config.toml
model = "segmentation model"
dataset = "flat shapes of many kinds, plain or patterned, on busy backdrops"
train_examples = 195000
image_size = 64
crop_scale_min = 1
horizontal_flip = false
color_jitter = 0.2
cutout = 0.4
num_classes = 21
arch = "unet"
norm = "batchnorm"
activation = "silu"
pixel_unshuffle = 2
widths = [64, 128, 192]
blocks_per_level = 2
block = "sep"
dropout = 0.05
attention = false
upsampling = "pixel_shuffle"
init = "small_normal"
residual_init = "none"
optimizer = "adamw"
lr = 0.0024
beta1 = 0.9
beta2 = 0.98
eps = 1e-10
steps = 11600
batch_size = 512
epochs = 30.5
lr_schedule = "step"
warmup_steps = 1160
weight_decay = 0.2
Rows from block 4, named by matrix and row number. Rows with one number belong to one channel. Each number is 128 + 24 x the weight over its row's rms, rounded and kept within 0 to 255. All counts start at 0. After the name is the row's rms in percent of the matrix's.
# convs1: first pointwise conv (model.mid.0.convs.1.weight, 192x192x1x1), inputs 96-191
# convs3: second pointwise conv (model.mid.0.convs.3.weight, 192x192x1x1, transposed), outputs 96-191
convs1.52 101 [119 143 112  94 166 104 102 140 126 123 165 135 126 153  56 148 119 115 132 131 117 134 136 152 122 153 144 105 155 114 108 145 136 136 128 138 115 124 105  99 126 139 168 114 128 147 136 127 183 164 123 102  97 111 106 132 145 145 153 133 111 143 139 119 135  97 160 136 115 138 179 133 133 169 120 118 133 154 187 116  98 104 128 175 204 149 103 108 139  91 115 120 136 134 133 143]
convs1.53 102 [119  55 116 150 130 110 151 140 122 135 122 135 118 115 118 116  98 163 125 126 145 126 122 161  88 129 130  99 150 102 141 109 121 134 137 113 127 139  82 140 137 126  86 121  91 126 106 119 120 124 128  77 168 119 155 122  95 120 120 131  60 112 119 139 152 135 135  88 147 114 115 137 119  82 124 130 113 192 141 121 127 134  72  86 128 149 132 106 172 131 111 108 115 134 134 115]
convs1.54 099 [139 140 105 154  94 123 112 144 115 132 177 143 123 126 116  99  80 127 145 144 128 142 138 129  93 108 151 107 104  95 141  79 113  81 111  82 150 135 109 117 104 139 129  97 158 115 101 145  97 111 104 114 157 138 128  98 125 113 155 150 139 104 138 127 164 164 107 114 142 126 132 138 104  72 131 114 176 151 137 137 135 148 108 151 123 146 146 115 147 189 110  76 155 174  96 106]
convs1.56 099 [140 130  96 160  92 178 139 129  96 110 164 151 153 154 165 116 182 166  97 115 140 128 146 138 135 112 115 156 131 141 101  99 169 126 104 101 136 144 133 126 119 135  88 118 109 167 114 144  95 155 129  94 161 128 116  76 145  98 154 148 140 124 104 149 157 157 118 128  93 131 162 122 153 140  58  96 151 137  87 135 115 115 158 151 153 156  93 150 135 134 100 145 139 124 137 141]
convs1.59 096 [123 138 147 154 108 154 113 161 128 108 164 150 118 133  78 153 140 120 127 111  87  98 115 124 117 154 130 115 144 115  87 150 116 122 128  62 124 108 141 113 125 148 141 136 155 183 153 137 105  78 127 158 116 146 143 180 139 100 122 112 158 144 140 150 150 108 192 112 140 143 138 121  81 135 136 126 155 162 124 127 119 124 166 161 110 134 187  87 129 146 135 127  89 102  92 144]
convs1.60 100 [ 72 120 124 120 125 143 154 132 120 110 124 101 138 130 178  82 114 147  87 146 115 148 127 131 120 104 162 146 122 117 166  75 174 111 144 118 104 118 101 117 151 119 101  99  99 121 134 144 125 123 109 116 156  94 106 144 134 108 127 121 132 127 137 125 123 125 127 149 112 114  80 134 175 109 139 152 160 163 117 113 142 166 156 152 161  94  95 143 123 100 147 136 156 150 120 108]
convs1.61 097 [108 145 108 133 116 135 116 173 120 146 133 136 153 139 131 114  99 126 106 124 150 139 136 150 203 144 103 109 166 121 164 163 145 110 106 147 127 147 159 150 135 109 136 123 121 116 133 126 119 136 129 159 126 125 112 145 142 161 128 143 131 137 128 121 114 144  87 141 137 103 118 130 138 118 119  81 124 119  88 141 142 131  77 131 115 125 126 128 116 181 154  80 108 173 122 115]
convs1.62 100 [127 156 149 105 106 129 158 178 135 155 137 120 147 168 150 137  77 146  93  84 118 130 170  92 115 124 134 147 163 112  98 125 125 112 130 114 135 118 137 129 118  94 121  70 141 176 149 108 132 119 116 138 144 102 143 168 165 131 150 142 163 157 156 142 160  82 124 112 135 140 109 153 129 139 123 157 130 143 150 156  84 118 151 134 103 123  77 102 121 109 140 159 164 166 104 123]
convs1.63 099 [127 138 115 191 122 116  90 132 126 110 105  79 164 154  79 138 119  95 123 132 137 130 150 170 117 127 154 118 149 122 112 137 125 132 165 104 144 149 119 133 156 158 163 120 183  99 127 102 106 171 149 112  99 118 124 122 152  92 117 149 108 162 200 122 168 150 134 126  97 117 121 104 133 137 112  66 131 144 125 138 101 106 156 131 138 136 134 188 160  99 102 139 187 136 133 113]
convs1.65 098 [105 111 101 146 184 134 133 123 122 162 147 127 122 123 147 178 124 120  98 114 127 139 134 141 141 115 124 172 111 138 103 138 155 161 136 120 148  83  90 151 115 123 153 100 104 114 158 116 173 178 116 116 109 126 164 129 121 127 146 111 137 132 127 155  83 123 134 106 172  96 142  95 183 119 159  83  91 103 152 102 147 138 128 125 122 145 112 171 102 128 155 123 109 129 160 107]
convs1.66 098 [182 114 120 168 129 159 100 120 107  77 138 129 124 153 100 103 127 115 101 108 128 153 115 128 176 161  83 119 108 118 123 158 118 118 169 144 147 131 125  70 211 138 141 155 154 126 192 127 112 120 132 107  93 121  90 145 127 111 142 139 137  68 200 127 114  99 136 130 151 159 148 108 103 135 152 138 132 113 119  90 145 140 125 166 144 118 165 118 120 107 146  87 135 140 140 164]
convs1.67 102 [125 146 143 136 119 119 157 165 123 140 122 130 136 135 129 132 143 150  79 118 137 138 123 111 125 167 104 146 104 105 104 145  91 147 135 118 110 174  87 111 107 134 105 128 108 167 126 107 136 154 127 121 186 146 128 104  95 131 120  82 146 170 136 122 151 103 122  88 143 155 159 172 131 160  79  89 173 125 150 120 132 145 139 131 132 107  99  86 136  90  89 138 152 135  66 119]
convs1.68 095 [119  83 147 131 119  74 116 155 131 131 159 119 155 158 101 111  89 107 133 137 121 142 156 167 157 100 140 125 127 136 129 148 124 125 116 117  53 133 168  93 130 178 142 131 140 109 110 135 117 120 126 215  91 129 172 144 148 139  68 118 165 113 105  93 157 140 117 126 105 121  92 152 128 114 141 143 137 124 139 156 120 111 123  90  82 157 171 145  50 118 104 100 166 143 132 113]
convs1.69 092 [128 155 131 174 137 179 112 160 110 168 141 104 127 150 111 141 109  98 113 146 182 124 114 144 138 117 153 101 123 111 152  77 124  59 157  99 169 131 140 126 112 128 165 136 136 126 155 134 142 166 109  97 157 115 129 128 140 131 187 154 119  99 138 113 142 100 118 133 169 106 141 127 145 115  83 116 160 155 126 106 100  96 139 192 136 117 106 122 184 176 111 132 167 132 140 130]
convs1.70 097 [103 117 144 104 112 106 158 170 125 159 176 109 163 109 105 136 156 109 136 124 117 132 130 139  96  98 133  83 155 129 162  66 116 158 156 138 119 110 148 138  68 153 142 146 103 188  83 120 136 141 135 124 126 111 156 143 165 144 137 107 137 147 145 110 128 154 125 126 138  88  74 114 129  93 129 149 136 151 152  98 123 120 128 101 121 113 141 106 141 132 123 124 133 138 110  97]
convs1.71 102 [112 140 117 140 121 145 160 165 110 131 121 147  97 118  81 134 160  77 141  85 160 132 147 131 136 168 124 106 105  78 176 120 132 139 143 123 198 129 124 144 124 130 129 138 130 154 178 142 144 131 108 124 135 108 128 175 158 127 143 162  93  79 171 117 122  90 129 133 153 127 109 158 165 106 126  90 101 149 184 108 120 147 122 148 133 145 170 141 169 145  97 132 131 158 139 150]
convs1.72 100 [105 143 120 114 114 145 162 120 156 145  67  90 192 100 109 141 130 110 133 132 129 125 137  97 109 152 130 141 117 148 125 147 145 154 110 145 133 120 149 143 145 148 184 152 113 163 129 123 116 109 162 135  77 126 118 149 142 131  93  94 100 145 136 150 137 177 139 119 112  95 105 101 156  97 134 106 176 125 111 149 109  98 113 114 131 127 102 146 129 120 132 137 170 120 106 136]
convs1.73 099 [115 138  83 120 151 138 125 136 120 146 144  86 116 116 108  93 120 110 132 122 148 128 132 114 168 141 100 134 148 114 138 134 149 129 135 140 172 112 113 101 133 104 162 124 139  79 144 129 144 140 135  91  94  89  89 156 132 121 165 180 129 143 132 117  82 137 137 136 129 131 127 131 124  91 153 115 125 118 116 154 117 127 115 127 115 132 129 164 170 141 171 127  98 123 197 120]
convs1.75 100 [117 145 117 114 116 159 175 147 134 139 156 155 131 118 117 122 108 142  89 111 126 127 138 147 107 122 124 152 125 102 135  77 125 101 160 169 141 135 143 118 140 107 128 117  72 145 151 127 124 135 122  82 180 128 126 117 141 133 167 115 160 111 149 130 171 109 134 105 158 106  99 146 144 159  79 132 137 159 123 108 107 122 120 133 128 144  95  92 184 114 125 151 167 139 100 125]
convs1.76 101 [144 126 110 112 117 135 112  77 118 124 135 113 153 117 150 150 130 144 186 104 120 128 118 131 111  80 142 137  83  89 156 130 125 129 137 100  84 143 120 147 121 120 129 182 124 145 119 148 115 115 138 120 118 110 124 111 107 132 126 121  85  89 117 114 101  95 114 106 141 166 153 131 150 122 130 109 152 149 133 120  83 114 111 138 155  87 113 165 137 129  95 143  66 179 147 150]
convs1.77 099 [176 148 115 119 139  79  82 131 146 119 142 138 152 136 124 155 161 108 110 153  94 148 120 131 111 117  89 116 123 110 104 101 127 162 107 156 144 168 131 153 127 105 139  68 165 128  91 114 141  87 118 121 127 129 160 124 126 172 152 144 130 143 107 129 114 178 131 125 183 120 128 135 106 101 117 103  87 151 114 136 136 130  94 115 143 145 122 189 157 184 152  79 145 127 116 124]
convs1.78 097 [ 82 125 141 137 150 118 113 123 130 116 153 138 142 145 126 109  76 151  90 137 145 149 123 114  77  99 133 188 160 122 136 134 125 111 135 126 125 109  95 112 124 134 117  97 118  95  93 146 128 145 118 130 135 142 118 109 123 128 114 127 181 157 105  93 119 148 118 123 165  90 129 100 151 138 151 121 166 181 120 153 130 146 113 135  63 148 113 126 143 131 155 132 141 193 125 130]
convs1.79 102 [ 98 125 144 130 123 132 167 115 129 107 174 132 129 114 164 106 121 184 103 133 139 142 130  73 103 173 160 139 113 113 163  80 142 134 157 148 114 146  85 126 152 158  75 107 109 136 113 135 117 129 115 150 187 120 144 122 110 127 136 164 131  98 100 125 128 133 139 102 126 145 123 155 136 150 102 137 183 149 116 129 129 119 109 138 129 125 109 138 109 115 170 144 160 150  91 104]
convs1.81 098 [133 129  99 165 116 127 118 133 145 111 144 120 153 153 149 141 116 137 113 135 127 105 132 105 151 108 105  92 161 114 131 162 135 116 125 115 157 173 158 120 127 129 135 120 154 117 103 117 126 124 136 114 148 117 151  97 132 125 105 104 122 135 141 132 164 147 131 120 148 129 125 156 116  93 145  51 147  92 112 123 123 117 104  98 144 114 124 163 123 247 165 102 170 114 139  78]
convs1.82 097 [186 174 105 112 161  72 119 103 168 158 128 138 154 168 153 175 174 125 123 150  95 150 155 123 142 157  87 108 152  89 114 124 143 155 113 148 109 132 141  65 133 135 119 120 144 113 108 109 128  97 133 115 108 130 140 159 146 111 131 109 148 131  95 136  84 140 157  98 120 149 112 144 101 151 164 139 135 115 155 145  87 115 101 132 165 117 135 142 107 125 157 112 156  89 121 111]
convs1.83 102 [115 193 137  94 143 126  92 151 124 139 150  97 128 150 120  85 117 115  91 159 106 163 123 133 144 103 136 122 172  95 145 121 113 104 138 133 132 108 134 147 114 109 130 185 134 115 103 111 120 102 108 124 116 192 103 160 118 107 138 133 128 145 127 142 111 175 142 109 137 140 133 128  95 169 105 138 130 107 122 112 106 123 135 126 128 110  89  94 169 111 169 182 117 156 108 130]
convs1.84 100 [138 143 152 123 146 145 136 135 155 155 155 128 131 127 141 178 160 140 105 125 106 125 132 139 106 118 121 161  88 129 118 100 146 126 140 118 140  53 136 152 121 127 142 123 126 100 177 137 141 172 146 136 120 144 170 101  94 110 134  89 160 142 163 161  93 137 120 103 156 125 127 109 133  90 146  63 106 132 147 140 154 153 148 110 120 128  86 172 154 106 171 125 118  92 189 110]
convs1.85 095 [ 98 109 117 182 143 142 115 123 134  99 153 114 147 170 165 106 120 124  98 139 117  96 121 119 139 117  98 140 137 147 130 142 129 115 169 158 111 170 117 120 186 173 112 132 154 140  91 106 102 168 139 155 160 111 145 134 108 126  72 115 126 150  98 131 156 147 121 134 173 162 111 109 144 191 131 119 148 140 142 128 129 120 129 110 147 144 137 150  68 162 113 118 149 144 148 108]
convs1.86 102 [138 144 135  88 122 118 126 149 137 161 149 150 123 136 136 114 114 157 118  75 122 159 117 106 118 105  92 155 124 156 132 136  98 123 141  95 137  75 143 143 106 120 105  36 128  96 152 108 131 145 120 135 139 152 155 131 169 140 123 143 153 147 132 149 143 127 134  89 137 126 191 136 139 133 107 118  80 112 186 140 136 160 146 130  86 122 122 108 151 123 166 110 119 122 174 164]
convs1.87 101 [151 121 191 118 138 102 140 131 129 108 119 153 180 110 121 102 123 145 147 147 145 122 179  98 145 144 137 111 108 146 158 123 130 178 143 165 117  92 121 114 135 125 115 115 100 143 121 132 133 131 111 164 137 130 119 136 141 118 156 146 141 119 114  96 105 136  61 186  87 115 121 106 173 187 144 136 113 115 132 164 150 136 153 141 131 153 137 108 105 126 151 133 155 124 114 111]
convs1.88 099 [143 164 140  69 116 116 164 152 124 133 163 135 130 125 108 137 142 123  99 125 128 143 145 138 151 179 125 153 125 135 127 162 133 122 179 140  88  69 107 128 179 128 167 112 128  79 118 139 157 128 127 100  86 125 116 128  52 130 118 111 146 158 120 144  50 159 115 104 117 112 122 148 115 133 149 142 115 129 119 147 121 129 119 115 136 140 158 146 145 132 149 126 110 154 193 142]
convs1.89 098 [110 105 133 181 172 155 162 147 130 133 122 115 122 103 102 125 108 140 131 110 161 130 138 125 103 139 127  55 145 104 143 107 129 145 143  95 158 119  76  93 118 130  99 117 141 132 137 122 106 125 144  66 162 146 127 138 121 112 144 146 115 108 124 118 135 116 103 108 136 125 115 168 127  92 121 139 118 168 126 126 118 100 129 120 127 130 120  99 184 131 127 120 133 136 125 133]
convs1.90 101 [126 121 158 160 146 145 120 156 124 153 101 125 152 132 117 122 118 129 134  85 128 114 136 108 112 138  96  95 101 115 159 124  98 164 150 131 136 150 120 133 157 121 127 184 148 135 203 136 138 130 108 166 141 107 100 133 118 117 163 152 106 132 141 138 147  57 129 146 117 144 134 108 128 133 136 139 153 129 140 158 112 112 107 188 140 146 151 118 143 136  73 128 161 130 131 154]
convs1.91 102 [123  94 114 159 134 119 119 154 123 119 143 130 131 139 120 156 113 122 156 113 120 146 125 142 115 143 150 128 147 123 107 123 144 147 139 116 130 109 101  85 135 158 151  86 126 101 117 112 110 150 123 138 126 154 166 101 116 116  86  73 161 129 117 131  99 134 179 109 120 134 124 161 121 129 152  54 124 118 158 151 126 106 145  61  91 118 146 173  75 134 146  90 138 148 112 120]
convs1.92 099 [123 154 112 109 134 126 122 140 113 157 144 154 111 120 155 103 122 123  79 168 166 144 122 128 131 108 108 106 105 117 113 122 129 149 164  82 113 114 129 137 113 108 147 148  99 126 100 142 110 115 109  98 128 120 134 139 107 102 154 124 150 119 112 128 102 184 128 139 120 121 101 144 119 130 173 160 138 166 106 190 111 152 133 163 146 143 127 180 158 119 150 154 157 177 150 109]
convs3.52 104 [108 130 131 115 151 100 108 115 109 100 101  99 133 109 142 105 170 107 151 149 104 136 114 103 159  87  91 108 112 110 131 102 145  66 133 110 142 115  96  84 144 134 126 137 132 139  99  86 122 133 108  92 144 145  83  99 131 116 140 137 122 142 144 132 140 111 129 136 121 104 132 140 111 113 147 105 171 127  77 131 158 100  93 108 121 161 100 143 119 144 133 150 162 152 139 124]
convs3.53 104 [120 119 134 150 120 122  87 143 143 181 150 111 126  96 178 152 152 146 140 142 188 187 141 100 108 107  94 113 174 118 109 110 125 123 137 131 153 130 136 117 152 123 152 107 144  93 129 154 123 151  80 139 126  74 135 115 152 138 129 124  92 137 137 103 155 139 160 116 107 130 126 161 152 103 113 159  95 122 115 141 113 119 121  97 142 118 131 103 165 136 125 101 143 130 133  91]
convs3.54 095 [116 159 165 112 123 168 146 150 110 119 117 129 179 123 162  92 130 120  98 169 134 158 120  84 131 111 144 143 119 147 131  96 150 105 139  87 129 136 124  77 112 119 167 141 125 123 137 129 126 114 157 179 100 109  90  66 125 125 140 105 153  81 176 146 133 151 149 121 176 133 128 169 129 149  99 112 134 103 124 111 101 130 139 152 150  79 132 140 104 117 124 131 129 153 144 164]
convs3.56 094 [143 131 119 137 102 121 107 111 162 122 139 106 119 134 117 102  98 122 129  95 133  90 128 125  99 113 104 148  96 150 135 115 170 115 143 139 116 102 115 127 141 128 127 157 154 159 147 124  93 129  79 144 105 160 137 114 100 161 130 159 155 111  79 140 113 174 120 105  77 104  75 118 130 127 138 106  97 129 110  72  91 115 135 139 133 127 145 115 116 116 135 141 137 133 100 123]
convs3.59 090 [130 135 101 115 110 156 157 163 132  94 141 112 182 122 152 123 182  95 124 146 139  98 113 127 152 124 106 126 124 101 141 109 101 115 118 109 118 127 128 172 132 102 121 133 141 109 104 134 143 143 134 162 148 110 114  95 160 102 115 106 139 117 147 113 131 109 109 136 125  90 161 112 110 130 144 139 164 113 120 117 129 105 127  89 130 132  84 142 106 119 111 143 143 118 141 163]
convs3.60 092 [140  99 129 103  62 149  72 145 123 154 152  98 132 133 135 122  97 137 134  89 109 118  80  89 149  87 129 110 154 145 101 128 166 131 164 145 115 137 146  91  92 145 140 137 115 161 141 152  89 118 170 105  84 148 148 130  75 140 151 133 120 149 151 144 139 142 120 124 124 101  93 117 121  99 130 125 100 127 111 141 113 146 108 159 101 152 172 115 136 141  89 153  93 129 141  84]
convs3.61 113 [132 123 148 114 113 142 140 134 135 147 120 106 106 139 137 177  91 147 132 119 154 127 149 124  67  93 131 138 116  90 100 134 139 138 161 105 127 138 155 140 153 164 116 133 112 167 128 151 168 125 152 115 110 126 168 136 113 138 156 166 121 107 134 134 168 125 146 113 109 107 100 123 131 120 168 177  69 127 157 119 128 124 147 118 168  86 101  81 130 143 124  77 121 150 149 114]
convs3.62 113 [130 107  91 115 119  84 130 132 129 134 113 100 129 157 119 135 108 148 138 116 142 135  90 134 145 148  99 133 126 100  90 127 106 111  86 134 114 144 111  98 115 128 138 137 102 109  88 122  81  82 133 109 119 145  71 111 150 120 116 120 161  53 124 110  90 131 127 167 151 122  77 111 128  92 123 143 131  65 122 138 117  96 129 110 146 122 100  96 123  78 130 156 146  99  98 112]
convs3.63 093 [119 141 146 130 104 133 110 140 111 133 157 128 141  88  97 101 137 105 123 110 193 119 127  90 173 127 129  99 149 108 111 125 141 119 106 142 115 128 117  88 134 140 168 173 111 118 133  85 126 115 110 155  89 143 131 131 115 110 159 137 117 147 119 112 110 117 141 131 169 127 115 100 126 139 119  92 126 131 146 125 142 108  94 151  78 175 186 114 129 124 150 154 154  74 121 119]
convs3.65 097 [130  98 129 116 112 144 120 128 111 149 121 165  80 124 105  79  97 144 106 152  93 117 135 140 160 198 146 121 127 154 157 119 114 179 145 123 129  82 141 162  71 102 118 148  63 115 155 149 122  68 118 135 103 133 120 146 109 137 122 100 153 122 150 167  99 142 127 141 156 136 167 128 114 133  99 107 126 110 155 111 132 162 116 128 132 182 138 147 130 144 166 147  85 156 112 144]
convs3.66 106 [114  69 138 120 150 134 153 109 137 151 150  96 164 124 166 127 116 153 115 149 122 171  97 127 126 108 106 104 126 102 125 150  96 117 185 117 145 152 134 137 130 124 137 110 133 128  95 162 128 113 127 108 126 143 137 100 171 107 127 121  85 155 143 124 126  96 149 133 114 140 154 133 126  95 147 189 148 101 142 183 124 119 154 107 163  86 112  87 141  88 134 114 143 142 185 110]
convs3.67 091 [144 111 130 129 133 119 134 159 159 155 114 132 145 129 134  97 156 110 127 128  97 113 127 106  98 131 112 168  86 105 143 159 130 137 154 128  86 112 130 133 144 101 105  58 127 141 141 123 118 139 135 147  66 131 105 116 126 111 109 108 124  81 131 138 192 114 151 137 106  59 119 134 137 149 120 146 139 125 110 110  77 108 107 123 130  95 153 144 145 140 136 106 111 158 150 131]
convs3.68 110 [142 143 143  90 108 149 151 151 129 178  96 131  92 136 151 170 137 144 110 133 131 133 121 110  99 133 131 108 142 115 118 132 115 116 137 117 143  90 107 134 134 138 123 151 127 133 120 136 125 135 189 120 143 144 114 132 113 141 154 121 103  91 144 174 154  93 149  91 139 110  87 139 136 123 172 129  82 103 169 111  97 142 161 139 146 113 121 134 121  81 162  82 111  85 102  92]
convs3.69 101 [150 141 131  96  99 126 118 142 111 114 150 138 130  96 123 108 138 133 138 161 110 121 149 127 128 103 137 152 134 115  95 143 133 114 108 119  90 150 134 133 128  90 147 137  89 126 141 159 152 128  82 133 126 118 148 125 136 133  96  92 152 110 128 109 165 148 118 164 169  85 141 116  91 161 120 115 133 160 104  87 165  97 112 130  95 166 126 178 128 162 122 142 127 155 176 138]
convs3.70 103 [117 133 134 140 129 139  99 134 106 117 188 112 156 131 154 108 123 152 138 137 149 132  93 105 154  87 107  93 190 106 134 100 169 112 146 110 143 171 158  71 123 155 146  74 120 126 119 144 112 123 123 123 134 153 167 116 151 106 136 167  80 167 131 114 107 130 134 121 105 146 149 133 179  97 108 141 131  83 102 160 153 105 123 133 131 114 158 102 153 144 114 140 143 157 170 133]
convs3.71 097 [ 97  81 140 139 166 168  99 113 131 137 120 103 143 133 163 133 111 148 116 119  96 156 127 139 136 118 129  95 140 109 152  96  98 111 144 131 184 121 118 141 121 115 120  78 161  95  83 120 107 108 138 135 126 171 126 130 156 121 149 138  78 174 125 130 102  92 142 140 102 154 139 152 148 106 125 141 145  95 105 166 105 137 136  80 149 107  89 108 148  90 124  95 145 115  91 106]
convs3.72 090 [ 77 131 137 136 131 135 119 140 112 127 126  97 145 143 178 112 127 154 144 179  56 110 108 109 133 103 120 123 113 161 126 149  95 108 160 144 161 128 116 146 112  86 151 108 173 127 149 125 107 153 112  92 162 136 131 150 131 115 114 120 104 133 132 127 138 131  87 113 133 149 140 144 113 117 110 122 166 103  97 113 175 149 140  92 139 129  96 140 115 168 120 139  68 204 141 137]
convs3.73 091 [129 135 120 144 124  93 137 111 151 125 157 146  98 109 114 114 113 115 180  95 157 145 134 145 116 132 127 152 118 181  96 141 106 170 129 138  94 143 141 164 171 164 112 119 131 150 160 168 115 134 133 124 100 100 183 131 136 134 122 134 172 112 128 112 162 167 107 137 114 115  97  56 147 120 157 177 104 159 120 160 103 145 122 121  88 110 168 127 117 126 133 117 133  90 143 139]
convs3.75 116 [116 167 146 126 148 126 149 120 125 173 132  91 136 118 147 105 126 112 125 105 141 129 145 108 102 106 113 132 134 117 117 138 128 132 142 146 135 149 125 101 179 165 140  99 169 151 140 117 135 183 169 118 100 126 146 142 148  99 154 136  90 131 165 137 166  99 146 107 114 106 124 126 114 129 172 117 146 126 138 157  95 117  90 136 124 116 178  92 137 110  92 108 143 131 149 135]
convs3.76 090 [163 106 148 127 160  92 169  84 106 116 142 117 115 146 123  90 151 134 130 137  81 119 225 113 118 129 114 150 148  87 134 138  96 121  95 116  79 113 120 144 142 127 128 146 141 125 140 143 161 145 113 127 134 135 137 118 125 160 124 142 113 107 108 178 124 131 135 112 121  87 116 129 157 122 111  97 135  95 152 111 147  84 115  96 128  91 135 124 126 138 143 115 145 133 134 144]
convs3.77 092 [142  83 102 109 131 176 140 132 122 164 150 132 124  82 164 148 145 153 145 140 139 136 127  79 111 102 141 111 102  96 114 138  97 130 162 128 149 110 145 196 153  65 110 142 111 137 127 138 148  98  90 130  93 112 192 134 170 120 161 119 100 126 141 100 178 108 142 129 123 116  99 112 109 118 145 148 126 158  98 140 126  97 133  98 125 147 150 113 115 119 130  78 127 130 157 122]
convs3.78 106 [115 131 141 139 133 116 163 128 147 127 135 100 139 116 104 128 104 172 108 128 179 198  89 151 127 149 172 133 130  91 111 129 120 142 121 139 101  94 123 125 123 118 140 132 112 115 121 174  66  86 132 109  79 129 151 109 108 118 122 139 175  71 111  93 145 125 149 102 146 149 119 117  92  97  74 135 135 113 125 101 126 130 101 111 119 110 139 123 121  97 136 119 122 142 136 114]
convs3.79 098 [110 151 160 129 206 120 155  77 146 109 112 141 117 178 140 144 155 138 147 155 131 136 176 149 121 165 129 117 130 115 167 128 109 122 128 136 135 126 142 176 143 124 117 127 152 108 143 157 157 153 138 115 178 124 128 133 158  84 116 118 119 126 105 108 128 136 128 149 132 159 195 132 163 129 131 144 134 139 140 126 138 123 153 105 144  83  89 130 113 160 120  99 111 133 122 161]
convs3.81 097 [136 127 153  95 149 169 176 139 127 127 138 161 121 103 125 155 117 102 167 136 104 117 123 154  76 114 119 107 131 102 108 110 102 107 101 132 124 126 170 160 139 154 109 113 100 132 114 124 150 124 142 113 154 134 155 124 137 119  97 139 104 143 168  98 181  92 136 132 137 107 134 150 121 126 164 158 119 143 180 131 146 114 130 114 136 103 132  92 154 157 136  67 147 137 130  80]
convs3.82 097 [ 85 149 106 136 152 103 155 129 119 127 148 125 148 111 116 138 154  67 139 145 159 142 119  90 135 109 103 108 143 124 124 116  97 120  94 126 138 123 108  53 131 154 121 121 139 122 112 125 135 168 169 154 147  89  98 101 140 124 134 147 127 134 118 168 133 113 140 151 124 108 131 101 123 127 121 127 159 159 164  79 190 167  90 138 140 127 166 135  82 128  88 136 140 117 126 114]
convs3.83 088 [123 175 121 112  99 121 110 156 100 121 163 138 140 133 138 114 135 123 144 128 111 102  98 133 135 104  92 131 151 124 139 135 103 112 123 114 127 160 148  93 113 134 145 143 115 130 117  89 122 140 165 133 159  13 103 135 101 121 143 151 101 143 130 106 122 124 109 115 122 138 129 146 140 137 115 102 125 147 132 127 150 126 114 176 137 116 113 138 120 126 126 131 119 121 147  99]
convs3.84 117 [124  59 153  95 126 135 117 123  99 146 104 157 110 130 118  80  95 146 121 165  51 117 127 142 150 184 137 118 119 115 146 124 131 152 129 121 131  95 134 165  96 121  91 138  72 128 132 120 118  76 103 112 135 125  86 142 116 122 141  88 151 108 160 177 136 127 112 165 157 113 136 133  92 100 120 105 119  93 156 124 132 143 141 114 135 160 108 155 127 153 171 165 127 160 132 142]
convs3.85 093 [117  73 115 158 117  75 109  86 140 113 111 129 147 155 115  75 122 131 120 142 102 114 141 120 114 164  78 172 101 141 116 161 130 116 145 146  84 121  86 118 126 116  98 110 121 142 161 148 130 135  83 123 134 147  85 125 119 139  95  91 164  65 118 133 115 156 156 139 144  95 118 116 113 124  91 148 140 100 108  84 120 118 126 126 121 113 133 172 122 121 149 177  78 158 120 147]
convs3.86 115 [145 128 152 136 106 169 155 123 110 130 151 181  94  97 113 114 113 109 106 146  98  75 161 137 130 143 140 102 126 164 160 139 134 133 148 114 160 157 132 171 100 153 136 140  91 160 129 100 152 129 123 124 142 146 135 153 103 159 148 129 132 160 167 174 121 111 116 126 164 163 150 144 122 131 146 110 116 147 164 133 165 166 141 172 111 163 133 152 118 138 133 154 115 154 145 121]
convs3.87 104 [123 138 102 133  83 152 116 178 160 114 151 175  93 112 149 135 154 142 159 133 120 124  47 142 126 114 128 148 133 170  98 126 110 111 151 122 133 151 142 137 133 104 112 138 131 105 136 127  98 124 139 118 128 130 153 139 149 132 138 118 101 106 123 135 146 107  61 116 133 109 129 126 129 152 163 136 104 136  64 141 112 112 135 161  85 136 145 133 152 117 110 132 155  82 137 143]
convs3.88 107 [ 88 176 162 107 155 140 148 157  95 112 122 109 108 120 131 131 167 121 135 157 106  92 115 112 153 144 132 125 137 128 167 104 116 117 149  98 149 142 141 103 119 143 118  81 121  91 155 116 105 110  99 104 154 158  98 140 141 118 125 119  56 116 137 139  83 133 141 135 130  92 190 141 148 204  94 107 143 102 113  62 128 103 133 132 121 148 134 143 143 143 116 142 140 113 131 172]
convs3.89 107 [ 99 138 148 138 138 128 100 108 126 168 121 105 119 121 181 149 131 138 130 150 142 148 121 117 108 135  96  89 153 119 139 105 105 113 162 110 187 133 155  97 139 171 123 107 137 120 120 149 106 141  95  96 125 140 125 116 140 133 152 145  52 156 136 126 131 114 136  86  89 136 118 139 158 113 145 144 103 109 152 123 114 110 123  98 177  87 128 102 154 129 130  80 131 130 149 108]
convs3.90 096 [151 122 102 159  97 137 118 144 132 107 144 149 109 118 130 102 126 153 156 115 154 113 126 127 105 144 164 158 109 154  88 147 166 144 102 138  88 152 173 125 117 110 153 131 100 131 163 118 126 135 128 150  92 113 163 145 104 170 133 112 158  84 119 132 139 178 120 125 136  91  94 121 117 163 108  88  94 151  84 118 147 141 135 155 114 181 181 125 156 135 145 139 132 109 105 122]
convs3.91 097 [138 145 146 112 110 189 108 104 119 120 143 143 136 121 110 157 144  75 122  85 165 119 143 154 131 111 122  92 114 147 143 118 135 109 148 178 147 121 100 170 121 136 131 158 160 156 129  99 135 162 119 176 161 149 161  85 117 155 166 135 108 207 173 127  85 102 135 113 128 156 104 150 132 128 158 121 146 156 113 164 135  99 119 171 131 150 119 120  84  82 124 131 115 118 126 110]
convs3.92 108 [147 134 123 151 108 113 147 143 171 116 103  84 131 105 170 104 151 123 110 137 119 165 117 135  64 116  94 161  86 125 103 131 117 112 154  89  97 136  89 126 164 146 124 120 197 134 104 150 119 200 155 144 160 143 115 133 123 121 121 125 142  76 152 138 131 132 134 127 108 161 103 158 132 139 141 196 119 137 132  93 113 125 148 166 154  98 123 114 115 122 130 133 160 108 100 160]